{
  "norm": "batchnorm",
  "avg_pool_shortcut": true,
  "eps": 1e-08,
  "max_steps": 8000
}
Rows from block 6 of a small masked image model, named by matrix and row number. Rows with one number belong to one channel. Each number is 500 + 25 x the weight over its row's rms, rounded and kept within 0 to 999. All counts start at 0. Numbers have three digits each.
After each channel's rows are labels from the 100 images, of 14848, where the channel reaches its highest value: "top examples" is what is common among them; "patch colour" is the nearest of a few named colours to the mean colour under the peak. Only what is clearly more common there than usual is listed. The data: dead-leaves pictures: piles of overlapping shapes. In brackets: how many of the 100.
# convs0: first 3x3 conv (model.blocks.6.convs.0.weight, 208x208x3x3, each kernel summed), inputs 140-207
# convs1: second 3x3 conv (model.blocks.6.convs.1.weight, 208x208x3x3, transposed, each kernel summed), outputs 140-207

convs0.75:552494494483499508533486512481500488471475524522520520511459537465522493503475500472485479502510499578471494465534496439528529526467485520474492484523489512503522508527478517448516515438523445496470460456
convs1.75:490514500467532488497520456458494497469487505474476539509437479532493515538515481517459450508483500523508494496521486484504479514501495504479474490444486505501509532528545473454480535522504496495473477509
top examples: pastel (77)
patch colour: pink (37); white (35)

convs0.189:517471498507491543495466551479500524531473498535496477544550525521518442490503463473476489519476512486479490575513509495507518496489488562505483490482525487570492501518479482504499494490542524525559525493
convs1.189:477488480476485482471511456500485464506518506493548469503529486492557494547457449500508531491471458498479551531517493501494452501527490490477493504575475497533512476498493506568531500535519451466472483491
top examples: vivid (62); dark (33)
patch colour: green (25)

convs0.2:471468499500448551527557512482486506477521453494494527488519486506480498478518507502481536533507486493546458471525467502508485513499502474546495466485508513480463512521525498500470468478458493527488527461
convs1.2:499492506454505540475452476486480485500526498492488505498510582513489554475514496527514530500542548551470490482509525498489494480505468550475483494537490492496485507550478520468489529522515519503508466508
top examples: vivid (96)
patch colour: green (29)

convs0.36:478509541506514513532469473454496500541494490507493484524494500484467529512521487526439497449477498501478470397518494467510515502458506498527479537484533504513527518510506526511536527468511509526481501489
convs1.36:471559485502499526469479491479504515479475509460442503526513483504490503539508538523527496458521549475436463428504553502489512501522537465467508512507496493471512454545526508503492508524516480486508539499
top examples: pastel (100)
patch colour: pink (53); white (43)

convs0.51:507496488483510499452503526543475490491475477492451535518484490481551491487503526562506495496506528530509533526505466481506531497512482488485528469523482479526508461500490464458512489459490506485521478515
convs1.51:502502466535470501492522479496495500494525497506486479485488494550453446497483496481452505493475462511533469465519549524504508517506512443445545522503477526466480502545503503538515497476490542501449466526
top examples: large pieces (96); vivid (92)
patch colour: purple (25)

convs0.59:452507535504497536495462504479465507505484506501474531513527508471496487510495469472527483476476536500504510537543528511492475530482456497490490500506507455512503520510535505511594502542478509469525455476
convs1.59:499470502490478533542499547519465491477481482496532456509496474481485500482500500521457507461462531501460433520515468499506553545466500476501510483497509416487513494506502515494538481488506503479479523477
top examples: cool (48)
patch colour: green (39)

convs0.69:512443494537513535503472489502536509494520493515504493480530480481477472507495524469493508490517507502473528499460494523518479523479481528530497540495524537478489533506505447533457505526469504520493538496
convs1.69:493489535519522518521488506499538503555473511481509506475537471494543483501502505487516509465476484514500509494486515531502460508477456474500499524480514499519503518474562499495517504440495519535514482493
top examples: grey (46); vivid (38)
patch colour: pink (25)

convs0.171:504539515505453494515516524492460498466499546535529503490496542509481453513502464480544520496475498523498505496529552472519483526524467509523511538522498495456507448438495489498498509509514509512501504559
convs1.171:478525496513519520508478489459530517526505553496532488523460522464529467483502499497517550429491503547499527494521485505518464478511506535471502537505450535541508537518496499480513544493479485529459503475
top examples: vivid (54); cool (45)
patch colour: cyan (38)

convs0.62:511491513513519483457464478534520485506493470501481513520481529491472521502521478500488515484519518502480510562491514540474518496513476477508464462470506510470529508477523513457465468473503557461525492547
convs1.62:473515464514457469493516520503492507484505518503524480478527475510494542488539489500449482487544509537500458538510490427534522509511507457540486496514519453481490453535529516496520514471488493516512538539
top examples: grey (46); vivid (44)
patch colour: purple (26)

convs0.54:538491496544508449501471464528475511496520519493509486530469540454490494476471485541475536540447482494471487477531494507533526511486480497468498560479501536491492499529521526501502452561477492493495515538
convs1.54:497514485490515450563444452520512501462498469466494484512491499513472511540488471497541439486510520459522501510486484502491521518487499512488489484494507489504523489489515482509533492511493501529525469482
top examples: grey (84)
patch colour: pink (34)

convs0.72:510499520497463496530526513526491549494473513472516488534522501514524522527517507530489501463504487506513505484503506516530536477501518501532507503540522521525512484514464456503538504536549499478478468510
convs1.72:497541499555520508486545460524509486515505492485491507513500473511467521494517500491421478520516478474507513499483512514525522511466472472506539491491532476463502468499523506459551458489514494500472486510
top examples: large pieces (85); shaded (78); vivid (76)
patch colour: green (32)

convs0.22:504465505518498509526539493480484505486508462488514475507526506459501526502524531503507498501528507523503544523489469507496501508517490483444509453494571456508536500483476499480520505466496483490492505462
convs1.22:490487533541521490493441507524517497539551534503482525513476500487472507481507480488493527470509495505513525500512514510510518457511536538543469500501420551491533481546470532511447550513506505496513463487
top examples: shaded (90); vivid (89)
patch colour: green (42)

convs0.73:486516530504441538518480450496542487527525521535479489506473517468518506456513474507483516463475511494525490406498546470510543500515460490550516552541504501517504470512487525490494530513497537536489466535
convs1.73:511516546551526561445469499487512524489519516515492484484489538528519467476483535468495550514476531469497467498487529531475445514494512493497460517511490540503531536512452509506515533514509494523509521504
top examples: cool (49)
patch colour: cyan (41)

convs0.86:502499477474493523451494531502476543525554533472538488534493473454481505475483474503470486509512518492499518462493527517474498493485506511515478504501499529525523469517514503540504546499486531527421459523
convs1.86:449521498521510521486480483475495482469532525503485529480488480489485487449518518491490484513509520550495481477493480492522524499521547462494516540513505498507511526526547512434505487486519523510528489466
top examples: textured (67); dark (56)
patch colour: black (33)

convs0.34:475508514481491469481450519530459474480497530503523490441518486570524518497477513567522468520539487482476493549520507472498463492521493487503480498478440489519503498532482523499476502514477471457484461530
convs1.34:493478512537508511520456445537520492517491474511476526478512494493523501491505523526529550511487509498510462561493486491482492494507507496500476442503439493466501505512493492510539484504517536508485469521
top examples: grey (76)
patch colour: pink (41)

convs0.44:519520470540498518503485537488504469497500517459463480483482486505510495493497485556503514461514501522500464486552474469465530480488513501423525466521517503542511492498521505513517508483489507504476496473
convs1.44:497493520505465469503542502563536514488493514530502472474510445550517494533510508471525497477494492497509510490473489486505413537508509451483532470549477498500529497492458474458456551498469541508505470491
top examples: large pieces (87); vivid (60); pastel (35)
patch colour: pink (26)

convs0.122:494464519512506534506498451510528540532495475485466524528461502500525463500499517483516467526499526538522525532481528532463521491475493530532537464494502480467514486499512496497469532479498515478517490521
convs1.122:481448479509481480476547465540520494500480495544456434497477514511548459547494522492546498464478514507515471506535501488506470505504499521486482531538504522505478500519484498557506510463457510477479543514
top examples: shaded (83); vivid (53); cool (46)
patch colour: blue (28)

convs0.41:480528508497497479514500547512472465537498526516493501501474504490497462479511500514528521468492493515461510503476492464524497538477485500487506552496499455507483483511507474489503512481524478508508451477
convs1.41:520499518534483513541533493539472469497550481457501486514500515509491467511517497521464476538517560503513485481507551482524512517492490501538487490478509489530501468501462495459521441507511487467515465508
top examples: pastel (78)
patch colour: pink (69)

convs0.172:515522501539531459515513507535493501514485471527480459524528483468494501500477531550524500469523475498465529507463478430492496484480467506533478494448509474506499499550497509497506515434468448512509524495
convs1.172:460464501472491486495488458469489501513483500488477485496427456504516547524489535461552444470547519480511498494479502506530508508521520459495536534511526479503471560505509514491505488507504520502538525472
top examples: large pieces (86); pastel (81)
patch colour: pink (44)

convs0.202:510475500482496489486493572455499509511487466518480488565462496477518442522506493464494501453490528505516533497481556503489502472491515521500581507470518501505507459535515461481568509538479482477467492508
convs1.202:464494463467465528509518526461481514523488512526494490509489494494471488494489461496538468470512483532463483512513476530496433517505540468471497468496493530491472550495540493489436491516494491508505484482
top examples: dark (49)
patch colour: black (35)

convs0.24:452528511528472508524503473492465494491487485529503513513507457537548503516485510470488464497522505553524530496501466576521489484508485509514502485494540501459464513513516479458485504543486520496501481500
convs1.24:536516505517479502517496519552469528486511473491490502506515494522446526491521507516435456536503488482497519479468522542538512458510464513460526481492555491497508526479470460495488510494494530527519496547
top examples: large pieces (88); vivid (81)
patch colour: blue (25)

convs0.136:521507470492474514547502541470466496546523533510501501491509511505504495506470541446493555449481464522534525491497519501544513499514511473505483484491510501496495503500500528478508542477455481482566517518
convs1.136:492495524517493450492486488475501451510522483493540481462525513461467526471529459478470500457458515490483514503459515507535531510502500483478491490507503475510496509460531500509458490461522478499488509474
top examples: pastel (86)
patch colour: pink (48); white (31)

convs0.58:538501472508458542516527480480531484523481518512509527499499520513467500458482439532481518464490514498518516433502499540503529519465480475547504493507491526472484492518505493537503507503463519537460467529
convs1.58:530529509498513528506533505473489519515513499515518515497519529474512511439491489526524465502471503511500519514512519457464478512512505519529496531493474503503494513529516519570522539532536492481506462496
top examples: cool (34); vivid (33)
patch colour: blue (27)

convs0.185:487537499493486525500473462511482499534502542519478565492512511487486549518487503475456491524499489499474505501476477536503535517489438499489453486529485514489498488463535503522548486465505456483478513496
convs1.185:485513448490476456534521494440489517494496539510466509525544506499501519456507457478543492486506521545535519465528476457506530488486501523487514496467512473448467502531520530478467510495483534510456511512
top examples: pastel (74)
patch colour: pink (53)

convs0.57:486494467493470558527510520517489483497469533478527473472490507506548464490491496560512480514484507498501486493510482513493490483500466495483481521510506539508476541523495501495482471466471542511477489495
convs1.57:531542541514509493488517506528519479483503473501543461511493524537527509430509526496479510500546462490469522528487530495536508526557447472479504484502517524538538456496528478476513521508472537518475495534
top examples: large pieces (93); vivid (76)
patch colour: red (25)

convs0.106:521498494520456484541465449513477465496523506539519511543506470508481505502538530519473491438500475510523502512494494503489457480519474461481500440506518489543491516541505496484548469509530510494458488455
convs1.106:510510507511527504485476478493491494481510517540517496549501491488471491501488536517558481552504481518488496493483492531446553532480514549476512470454444508436530490524482488465481529502483489522469522444
top examples: vivid (95)
patch colour: green (59)

convs0.93:560493505509557543524515499517465466480449529522489504528512487519511541501519532485508475471556541508489484497466551547494491508485489485487489493494476499525522507487483480498519528481525479494504532503
convs1.93:464487479484494496450515530532523456513500477513533488472562483502518464478456533473502501519511505501513466527549480444445462481532468531492521490542480439481467504485518478534494473530497476474510494470
top examples: cool (50); vivid (46)
patch colour: blue (76)

convs0.188:493464507467505509504520511498476511491518486446503562512495503491514482497508517475520523473515477491450518462486496499491500499490513523470468480485484522489513495523557470479481478536493477491488469540
convs1.188:540512524525501511560504467512473508448477524491463528514484494480489471499517498464433492502499495490487483452469567513523483526492530504500474513534532483475450521561471496474476492511424552515530468523
top examples: cool (60); vivid (40)
patch colour: blue (33); cyan (26)

convs0.18:442511500473498495504496490515500495509525516498528542486492526488510546527533512542483450510500475523469517495512509463456554488483478505485491541485491491511477492455495492491489486521502501481501498511
convs1.18:488531486508456499510524475504534488498546505501490471504490493489519467500484513474495514497469439511488528504456517495494533544505539498501512486512452494540459499557464502504510496511446469550491461482
top examples: vivid (75)
patch colour: cyan (34)